{"noise_aug": 0.002, "time_shift_ms": 100, "targets": ["tonic", "scale", "instrument", "pace"], "fused_qkv": true, "layers": 12, "positions": "learned", "epochs": 76.7, "decay_fraction": 0.4}
Rows from block 2, named by matrix and row number. Rows with one number belong to one attention dimension. Each number is 500 + 50 x the weight over the matrix's rms, rounded and kept within 0 to 999. All counts start at 0. Numbers have three digits each.
# q: attention query, key and value (stacked) (model.blocks.2.attn.qkv.weight, 960x320, the q third), inputs 0-106
# k: attention query, key and value (stacked) (model.blocks.2.attn.qkv.weight, 960x320, the k third), inputs 0-106
q.219:455496534498478461448465444484517536537480410466511459503499470477480552492519442460553515574460481449465529424472523551573494560437518577497566556533544535423511477383500562539511579477541542518571498486514549426573551609549516509551531457512551632540539565491490522463415484449507446476560515494545522473562450543479477
q.220:523563513403485531436520564485394447494512586569490519464462453543510574456514477468527399546545530501511464504476458472437571465469519411491495517561382498527556428509516465437488524475540490417456501525566589442497524492590454490502494577485385511416519564459492513522486545440483389441438617545568510476462574492473421
q.221:536478455548524543604636596540492509348510502487557515525545524506589436497432592500431477391521625526496430570536485435514509439459585439488448427500496435640476579616551478474565428586477391535475484546465405585439449485490465443399479546472457387450406466502538498525586482565465588446426488521445464551446519508477522
q.222:476473433550484495536550528538548526395408499525517527533445630471506428490488547432477499418502551510511435492518534573553526460555553521410484481487522483548436566559500487586488430558493488511499439452485433549541522445455550522469526406494566456470415385518495386483526384542505648526496487463409469521465502454456568
q.223:560551451506464503508484395378468545512328510514477505468469506518469460511525531515513415491473460520556525453413437605493514527497476527483510469526445485456449490440450467526457472476469522482538460492442510429569489537542460447487616463533469609550531479472470521524387499454546537526496588493480569507566465471503517
q.224:540507534491528555505456540546486552520517498528541494478454506581456470500472547509511435452532496534498526538562487439479488549507453452568516512485441473466555531554531480471477504433446421499414527535437486574548459464520484516516543521499490483477510380534513427538511525525547584451506497451480474534475498509520472
q.225:543548505417526557535469539517458492532593536611424431462448539555510529478519487476513483499503599579500503584512422401507458503495482494522539472556471506569506458525514527450507464471526549484404475579471493596503513488450509437508561564498398505484478478405625446469527532473576516474464582497510533563518410522483436
q.226:418431483506412434427522527448505517508515547430492505484477498457460553397551513429532517483520556449453523470453575506522531472485496590377483565540507547505447425438492466518537429554546580462486472481600596470457494444501496457539437476516584450450541559557468561424548409468464418584560444501474478426489473448467423
q.227:459536470525476394557588506504542496408512417397538514558533494457525455516518535530441542444439529475453448465440619544517402411451543531496515442502596532554484496423494495560522491536562451549581465480557448453549475607532537588461468515441604546505469571586430544528464412528396431543485541522551493455461588481481553
q.228:498468503481505524467481467505472489564420480563487536489593478457545479520528378510560564603517392502534547441508424567460617621564428538511469530471451481454484502573461563516413524453480475489575537513450470462468536530490544457468469440562504528612530483487477512483469540510502503505508442489498495552552480532544631
q.229:612586530470610590528457514552463521494499450544476508498499506562525508518455508594447425508476471571519515542545421452449466533479498476640524468465458485523581525602542560493470505420478420523465546567372442558543520554537511487496555565486409543534478406483523432554479575501559538439461525474543489599493487568508502
q.230:447472469472417440455514502478486430509497567518448490470491512441501533476540440404556551559520566478476484482450510533506539470541499558376495560572534547507431447414458502493512481566542627474520446464618566454463516479450479445485445460529528481488533591456525532444509453483482426558509506542507525452555484451454493
q.231:525522525538509512517459488552507547522506444482593530543525485530515468528449492517475540497507419499533540488541486481475517575505479469583504494439473434477579578641519490502493535468476368520507563498404418530521472502560529540458507494481500523536478392568474505563470544553478580464467482459452461538440567554557567
q.232:511402496497439528377439462425492520600519578474525509448470436516456605372570527454548444520576512443509614481489447485463606552539443530422463573507427504441479408471480419481512491514481584400454548461545649416434471347490424403597458508571474403451593488514498611468554536469571472563574414540464471436528426442535316
q.233:475445479505462461501519486441572538481451536472576536517467482494493454538522553467507529417522497471516469505477540542559468475521505468459471488534518535467518542347491446516494503532449519493530467456618527428553456443484458538495537448497532445453499489537443527491521481484474527482517492520452498450511575445470476
q.234:520494501493562594521485492484478528537553524508417455460508519529493543376517510527490416502512545462474506508527416471499535505457507480482504444447461484498450464603535513527508496493477514447442507532415554521425562459499526420614517545516453483473478492490566470461499514452563521495533453509523493503464381498530407
q.235:450515485515504430535562495538504473464462433504550504533554488458535408584486442500508576523473434538507496456470611541517505487482527522472494495486558461523498570496485508509492515526541458572560474484493373501534461613526538547364486464471560589545499569499455501560441456564432471504446502474500526474520562527511673
q.236:528595527546560514598530522509564488392505474457513530574452530524498422646403587584426509418449517512532394549537551483507350411469579382601520463508558489529586583465526494482528553481465424567493497493488434561583496554494466649498536526429510516496422476498471424570502513525473570423467609517512515535456625530470568
q.237:549585526517591557620523509555542479421549472533463482547479518526510459636425546568427531433437528520536391579552496448550350427489586384603531432532554479542563576494532536488542578482473466569482494529484433566545513569449484619494558550456442509535410519409559412539508551513513557402459643539548548581484587552481564
q.238:465474481508455459485510481483515439487450528505478520494503508445494509536510475479505552552499492485526489477468542554528506458504530508450484531510555521515473500403483523526515503552510572522561470442574520453469520558478480507480474469502531532488515610436483535474499481491490457502513490528511542452554530468464538
q.239:402449465537386396477533487457530491471454495413572530540533490427503497491533509448528560493488497434455456422458577560517528463519492544403469524530541549471453463414462468535508471547522511502579462429628531435506481482484505542487426445502606453489506543590410573453507418488394454588523463508463455446482539465476511
q.240:462439395537453479547440408517460509522555397484562541578534500429579526539543482552540603458503487497496416493513546464545403514452474478462473458587434505468628559454440492522563464512543473549387454455535475519527416495509565469455478424461495529574513469540460555491482508639503497500439552465494466592480439560512565
q.241:409449521498441437564564461404456528404500504456559507594536538497515516529495612388531579483439581485456521561501541540589486536461561523553536443585542440522403520505473506445560471514538459619429477491540481601489485486560400519399462518376499575407448495390562560581524414625500552464429608413449530655595449526462586
q.242:491500536518528498532525429466603538472525466482462515502506529471462468524522530462477494388464451464493463538525560442523437436567541465547571481549587548452494458459474481488497577504525520496512457485517474553500492483495508622474505461510554519502452592519478494452445484525473511498547518522493476547468488555483525
q.243:537555490517511561519494537602579487520477434526428470428494498498487454563502418584528466532562431526528471506510472485463439465549509496499468488486543606475532493507512494435475539516459502404541490539446476452531502474413591508566593422630575416649493494568505430400504551467505579526582503570404449470472509532496498
q.244:532515507495590629500478509570586493529502483567384522434529528439485457499527386609491423496542451549552458467517442457428539502518426474478473507411497540521582434544534523457473531452389479399546528579385525443502570482397568455569563473632506410600508451553469450417526589392562496488571418521512427546439495559539457
q.245:415493507489556588567528523503495456407448463523459550478565556401547413509530485592485434491484513500454430447477436533476592492408477497450461468451467497552537477552535485458538425457372402513508550553429487469534588465486478395468472539526474436524463416472472464506539492481567495483463470427533379622546488519483517
q.246:563582640478524563449537576532567447525507535528425463429495523504427476502461465496538413521522485537564525503474462503428523460539499498525542504467534558499433387542559520475431544500511479429646482528480492518471580529493519539548568488580546502476513553543541462475497537372474504498581485540472511417450501507483439
q.247:538484381531454451461421542550490517550510465452512542519448417544518527462476514528432533560504482516514490477543563492519437455452509509459496538436515484466573590462439481618518523529503569473503544441560537417570459462500512550584443502497497485534504517563395396488481494437504485584552447513560507324430539418523487
k.219:531519475526496482464556533486497425530519459461484491454447474425470466471459434553509559509553518510474506509504510491537483455466514553387464491459514472481484527498490506533601458567543499505444478435650468528464433500475505515493440444534454503486587573501501543466473444457509435506500478457589534418461486461479503
k.220:485466510504533491521412395415596495554511472508448559496542500428534578494486502470484611535424555424495416588498422520527462502443476484553558519487615485566514485458476547533557479499379476464518504374482550438536508547446472513523525403559571491497468553499540509464388523480648485479628419486485512587536534501466445
k.221:511442421443490518500493514472449574497426595582558494525525522636456486502486563398416489509420457528570568488540523530433556522573495440535440488492479496514517521495498473497370469422505522414550533601389542415587617465491506461474563567387464494503412392456523433582566526488489614490438498535328489517591503519531594
k.222:511496466472537526549559573573445545488497607609542466582481505654446471513500524492458454485500468583521549492539566464462469497567529434577431478471436514503529525517554457460421527406545463507507493664442449506559532514505542481469502576375436499514446416474503478501589513528458548459381541531470486504501521573517547
k.223:507442557493548507409503556589462478515567455468461518507437481505475546428488472529538501472568509460431465540542506535568457505430576542541547468427545499521496533467558527535584562576488432583474555450616458497430481492528528497565463478514551490477629566465502566439511566478552470463545453442588466425467526460531467
k.224:529524540538474459438544459584555514479488486492458396497531487512531642551405504463514483547486485548519431562427588494521430443513557452511558484504563418490477590396543618477513611605543512597474495470512542435428472535521461555479630488487533499487512641469576515581461614619427441455544508507453612459460586523536535
k.225:535455441511474542364517556586459560489489478508418474553473484543458563448389448466511501532577498516505486537491514541524538463431613498505487422391444379551599646437517558566554560501572419523485581518573489441526528546548607403541556523435462467476536506461489456497482540478517434438478532458608569466466554459583617
k.226:462538452541471512567486522442433480519487476504626587508532481487509364569553511559528389570463519518532519391419477532531640505440578537458465453516468530520497429525456347473505408426517530477503461478549433536538526508545547455494466504501433509475518437494489435508487480484435585535465532525500465462549408495438455
k.227:493471451377587523503483510462509481499469496582549531455515525498539508518546528492453549509434539441450502599539429549375461507548438417530546548564511523448502470525477625508420479378428455539544598519449490557585563543413423536425499442452518535533436517444541472498446434572574557482493497579501402574599511516456538
k.228:467435530545489409556474502441544542480534522455453509471479495472507500435542525462457544365524470441452558479573485415535437544489394525461471525550497564505449425553470413517551418549461545419461446520426562524403436365456474522537410560565515464500496456526430608439562404397555499536494511494490481564466454517552475
k.229:527487519491500480416517516606555505507459466498479399490422488502465651459417515473481584463544453505469471626528583493484354438596493437519509522437520440492532620443530678502511589566509477529474563493464540469459489469465491535504583529498546468547495569490518494479494521542508473480537471465503545475444590514552604
k.230:443495456507482527548497567458406501494521519479532593547506473490484387460598462559507435519518512475475547397484453542533621552368545591485451454495400551524515426559471338529547411430496475449508485509515451483544506495560586395563390544504457493494544433526418510434532443351514517563469540473568431507517398468487455
k.231:575424581537506496476536448534554543478435482491446390444494526540528583495437537457472505491507445490470461611563516462487418425618468459554495604544578472459444527488512581459471564567475558567466523528422556505445538496414422635503566461531542476564456550455541501508512551576526510475548462518425548502493544538519525
k.232:460587485551446437505457476482468456523592510484579533530494501480485383554491491515564448487493527546577517371437531489584597520463566548448490420459496493539486478516484347521521460565551539445487393440600437534471443483570566444531481524482468522409560454538528515555533504483389517528444525467466526395471433456486422
k.233:500559506502488488528523487486529501491523511430438529511529532481505480524565478503514448548470490483499492473413509512508527563418466569517571473511546573485464481491552481489473543580530481537541482487517538440507481564583473535485494456533562566512522556575521542546457537492461465508551499518488511511508525482489441
k.234:504569467565462503492439512494487476547512481539583514516469485462402422553433490512525484466509525569611533394473519435565576500511562491406468432455476457567594521511477398505546470473553574425496452459570432561492464448503577472494493558495415483454522404485493470523505493524455519483411486494514527464461459469505516
k.235:508419540448513552524559512478516518477459530493419510465528504495575559443556519494474525522487493432423473586570460505413439514554401501555517596589510530435471465518489613483452512473429496550511577553389579492511555522445407559509490453536549498569440545485487506436504489479590499501578482530494444593542530539489506
k.236:533468530445563570508547483531525513485437490519433435487517491550540643488492507483457592541492482480428446598530503535421364435557436441577527563510547490443507538448541665483447591483465434592527557534447521454533552569455435560431554435479546501567447602476526482496442535558569458448545466512509506561526581556485557
k.237:541424490453565575455522500536539535486475500518379445493519499545499634441460486468456589507522495481456466601572485505432392470535436444564517550488517458465525559453535669517486570462479426554512583566437540462534534549446455539449543453466541472533458549465505509473466531532598438426532466511547509588507580536535576
k.238:467472526484525559570515543435489489502506515449477557510508474475523469447648475576508504502506487443440516425520467523502527558438400591515492540534480615476499395531506468516500447420456471487535488517462515461527520521536486481526399500559520485544506474565417526398502448395545474540544485473561408594524446525451449
k.239:465507471456515478605494516431463484488500513536560581462536512473529371539606516524467429517449541479500539478480414517451577538458507527492483511581483583510424387580479417468471400413453524471534495534477475548532512524474479493461416483521475536529474463477496502501501425459509571550480531559476426515568436506429438
k.240:442472534436569428603544549466520517499516479583480474421518415518510469546546422476439535442455594523481459565414473518525423471454564503461539481560551549560447537494508567541550480440507500551522511552535431570499439608487475537465484522512447546528509618407517434482392426532534459428499561542605519574526548594456541
k.241:405503518431552569483531495565480475554462459500471501448522409477420462509498463445454475470495474462482611480484539558377416446462482506476509519512499531411390491508458532437505555415443434539513592520512519473469528442496333494434408533498493529504467644456468512594445462536522426475527491510513427511510504514525580
k.242:461601382472496516544484530560499474474506564577517495491477539546517449492477455517480529555441448534529422435476577448435521463536562474422519446466549465503533518533524525513421508547540497505540392493509522463530533497475614494502539520467482514512480462509512468571521494516409503563442465486479515461490560514524490
k.243:518589449622472463510402478552524495505535521513591462600487522514492498496394470551527514592477507493565517498514520441510566507519500437541512541434541471581602521567501468502569517506517536527545482494423418543510437585452551592519484497503510467546516359506507504501563548516480524507472441513499493460497544488492462
k.244:555508508549496492526465489468536543494503501544529516544532548462596578471465421560534550512474508500566450516519480468530507538540474522528469523478510459582583533517509505541525448537520551536482424515453472535493507532410652506531535434534509443595495361531528490410554551498497524507471450490492543511502513517505462
k.245:511455562496482567484617560458531562491422415468427501476513473437507567504529462473508516474529494482495516534502444584491397491512478516495486528488501456447469567474499529385551560474419512521501562548458541506497562388433458543493498455559542439598442551472451438450451512421587530462559471438469509549467516525539585
k.246:584520443592439550478485535525477486487503542467536513577471558515513479475436521586573510564517468581549511447548491421536636553534464462509453516410459451529587513538563480503453483539517526500484435508443469548522511512526615488557501481469507489514554338555534484513599562458439573553462448463437512428480466465520500
k.247:557535492512506416526456493447505466448512542480511475500415597540477517530509598505507493465468500500503401483478532452550498534482578472487552422499526537538565504453537408565503481567549525434505429439582499474584480517558523528468580566506505500444507501536522515459479472525524587511441541531455522500509513524460449